From a checkpoint of a small contrastive image-text model.
Data: trained on rosettes with rotational symmetry, 97500 training examples, 5.0 epochs.
Rows from block 11 of the image encoder of a small contrastive image-text model, named by matrix and row number. Rows with one number belong to one channel. Each number is 500 + 40 x the weight over its row's rms, rounded and kept within 0 to 999. All counts start at 0. Numbers have three digits each.
After each channel's rows are labels from the 100 images, of 14976, where the channel reaches its highest value: "lies over" is the class under the peak. Only what is clearly more common there than usual is listed. The data: rosettes with rotational symmetry. In brackets: how many of the 100.
# convs1: 3x3 conv (encoder.blocks.11.convs.1.weight, 128x128x3x3, each kernel summed), inputs 0-63
# convs2: expand pointwise conv (encoder.blocks.11.convs.2.weight, 512x128x1x1, transposed), outputs 0-56

convs1.62:521430481503487489530463503481491562537522544542541425530558547495530471514548520481479496511477478445473488554570472510469523510505530470513541485486460555495560501494473498442404541547578497
convs2.62:504557464435496490523548502502533506427507435514538480475441548483470432520530577494470511539544490472516513517512574478502520518473493462475477482531505619463522398503485
lies over: rosette (99)

convs1.92:504481525462469452511495510450438505467517552518489451489493546415516467508500523535565466475534524464491414483506448525477486440434515471451533510496494493534560510514543518552496418523414471
convs2.92:618538501477500453500493491478499530488460526461451507534479439526484446540556508547417510509452559452483476470515471514537494525464583513597524542488499439533522475491454
lies over: rosette (100)

convs1.69:510490481534475584510573494524510495548567499576472429472536432507493545563466538407500527497471503487535498480487423447570499551524459522454612491529497506540504557484538546582524461438540493
convs2.69:432420543512464462440462483576465392479478446537409483497497467504529451436474425517477468421493507462501452488500458470531516501546440548492519467458445458446525516486569
lies over: rosette (100)

convs1.2:472516500372527546454504559482496513521519558490447514558481518511541461431478492544467439457474441500506475539470464418474435531553494442480470428500533528478491473414436465493440459505433482
convs2.2:559479550506483483505506454504416408520477473493537482484465562553516444504495532479523497602558539497459493474528512438550510530473553514528561472481544497482494517488513
lies over: backdrop (86)

convs1.107:514456513511524475607518569482431498502480516472480483519489525512552524483509523514495444478519500485524444467501474443456420438484560456453462598477458504466511451532443479499483547440488467
convs2.107:472450478570659508456480507556482536531476438490523459486521527500614485454506519548521512463515474533485521494558521471542467482523495516467488492584486535507526474504612
lies over: rosette (87)

convs1.37:484503588481499508593501533519550533444505499544543514503552473573489442545527533469481550457441465558538517525444497530480430551498515464484548506524527495479533505527462519589495515456486504
convs2.37:506496476467486433536498502427481488476480495469455572482484501439500422496613517548510461580470485465403482517571426516439531496513550457530504498474471471539511522626530
lies over: rosette (100)

convs1.67:429531500540529549510517535536509475454427474522479449478469489482471555439417580474453479524497488477523445473518508549464438494452468521539506492548481482479505462521421515520498530508444391
convs2.67:512494602482476439460520404487486477554484483512524529518512477437499461443551492461480495505478462450560524457447496587555532498433547520569480476450478513504529471517521
lies over: backdrop (85)

convs1.105:506440482526516481579447486558464493425485461495479591565554516543485484452523501508456402555480486509528465554490524518554483494520532506509493484504477506463530535606482517518472424512491490
convs2.105:454516494482468550479502504499532498471538547488475539488586491458483501498484530513482500503470499525543540562478502558454563486482558497463494540515450465518478534458525
lies over: rosette (100)

convs1.110:520513432416457511489479499525500507470524463497515485501495467477544516549506491545514591465516445429445435479510509476509488469481486476459420487470441503507494533487463425433474488416500505
convs2.110:497420557543577511460534510467519566508507574529475559551511497564525444489516396475454465507528554529516471480473515514511531501509528554453532565586551492564494536488491
lies over: backdrop (89)

convs1.50:584439486526517466513548435504439483434488522521482447521521561488506518519437590434565515539473539423494476536475486536504469491494512474493527571506544485520434536488555541519498491486494586
convs2.50:491500446489481492458557486499524487507534602389417406469560451478572453523618562455489436498507492432501431511440541457481479458457533499530526521560520513427510461508471
lies over: rosette (93)

convs1.42:525515529481462520492511533471463482520473482471509490484494509431431489491511488488516496411467452426508461512462492482429464439483442506542431531473492551482499420487437465534432492529580485
convs2.42:436479483454497517517516416494522395485499458486451531542505413417526519473493483520549478552443487556496527475418488551537543490486477498488513472525448527472525507494532
lies over: backdrop (91)

convs1.58:524505529462501516482472493488504470493533524494499474527481503496535430463495483555475489502437390530429452531469500582480547512488460491553488495464465532501473559508500496469493454544536517
convs2.58:469474508524444545562429500487515545527466546425497494464497553458572445497530570502528552397462545498424557512458562496468576467538528537469533403479545469491529510509490
lies over: rosette (86)

convs1.118:526555505546429477553524511414490537437540482471518479513523483434504474501521541448487534463449533506596525473578441514439508512489439493424458496509435413466471506531506598560529516457493445
convs2.118:565459495480535512491456491497501489505546470501546464554487522475525498488555528582474469608558493479609415461549430461447543454415511554626507446538462540543533397486565
lies over: rosette (100)

convs1.70:549550513472463455548493371465496471490484461519525500544452502505439470530605478480500486536516494485476510551484518525488493452463530510487503505512512459427521541433536459501526515552448554
convs2.70:524529516469435504508472534476490506541478546573524494472562532450454526534584500467522560570488515486479457552451504450512533509465552544611499546517524558495517498452418
lies over: rosette (86)

convs1.87:481531495423531516420404515430500509555534519464484497546541465502389500436446451491470479525501513448536521487487448460467493465484562537509498529453478509487470493447506476498521439539458512
convs2.87:512482527483509426524455449483523466573494491480515483448552469500437463510503544474533523463494448543554573471451550526547511495511524488438489502504490506457452525453476
lies over: backdrop (90)

convs1.54:511476461521455459548534538426525552425505544473506478471463581545471478510453576449559392482549593483568487448548501438546493439536544525578514487461483535510450483516548471542511465517487518
convs2.54:595485417409459530552532460536450466488511528553474479507488495436454537493503539442579539492465605524532540424501479597537447519510593438458472533467451524545561488477503
lies over: rosette (91)

convs1.109:443430456546542467429415500507472490539474459512487479449542500482426529479520443561556498466488472468535476479430389414521537494490514457446460491512509527475554526584477538506462504426484454
convs2.109:582483411460402517547471558493565483519523470481561467466516507471571450550482469446565488464451474566506481478557518506596499389486553494480556455498434497529545404468420
lies over: backdrop (89)

convs1.20:470487510555463529469473533582475396494532508504499463492504481522560510485559558473491525491463496459548474499496497523509477422496476414456481493505476535516562483561409451470459492520473640
convs2.20:512460544448548439473477523478484522532538453523543506506435511462454475491433589478532514512546470477475476490515574484459499513463541491471521536441475527476535498488522
lies over: backdrop (86)

convs1.77:566513502534535524510564509570537507446450505504490454520522521555486588432464470483555503502588450434504510494525532544562481517506533508538595532519540460476474494443489533512450420501503500
convs2.77:468477445481493482481549500480461455554538496504501497497538543519499545537413437489551480467518538447475538510513475553534535498489537593515490556450572475526478434527532
lies over: rosette (89)

convs1.115:463444506485527508583516508499460533541489514456484531474581462518470491463457563439526546509497587523529510562428503424455566475524474466456507453528447570472511545508503494525568504445558482
convs2.115:597548476493487499460472467537506504491528468477534486553493514477491472483578560457486501461477447436461405573532563508544528530526551481481538499555529578526472469445560
lies over: rosette (93)

convs1.88:534522514470492467548513444485535480518487494488508540505487497513433548390531512504513533535496459517462522481527485501488559533442449520428429489524480456506531533565612525498523507435434508
convs2.88:559510497479534487464478511491474477505430538428593503524486450490494598437565528547555542501510545455476477528516469538509451442540482515527471452508497494483534485470530
lies over: rosette (86)

convs1.23:443459497534498541449501460525491470472467464576518475505557553457478510475544478489485568418477519527530480504540492461498516390399516445415477486456502545582513546536587529523519447507458483
convs2.23:527484531427484478449465487509488450482516485466551462561533515415462538453434423566510500471520532432546459469521473558566462514503534476430453525503488480527489475498537
lies over: rosette (93)

convs1.49:477446455451527493439484558432507519547481514522517535439494497507455522457509519556480511521435449468457513521488506477466496473469539491473544500515505460503516514414514497475482484497562458
convs2.49:462489455530523492458547442468484438603487530484418562506469526504479478526571489536518473420542504503511487475484464483429496530480483576493551448480509497573568534440504
lies over: rosette (100)

convs1.76:493521506546434449461511465501472490521530484480443516477457480517427497488568503576449581513515480514428478505511387485447509507411401471557495510522495526538462582468468534488549487517504532
convs2.76:582429518491533441454499485479501554473523491555563482541492449565520508454545493539462511488545438541514536521465558517514469569505502539507474436486504395561445532609521
lies over: backdrop (96)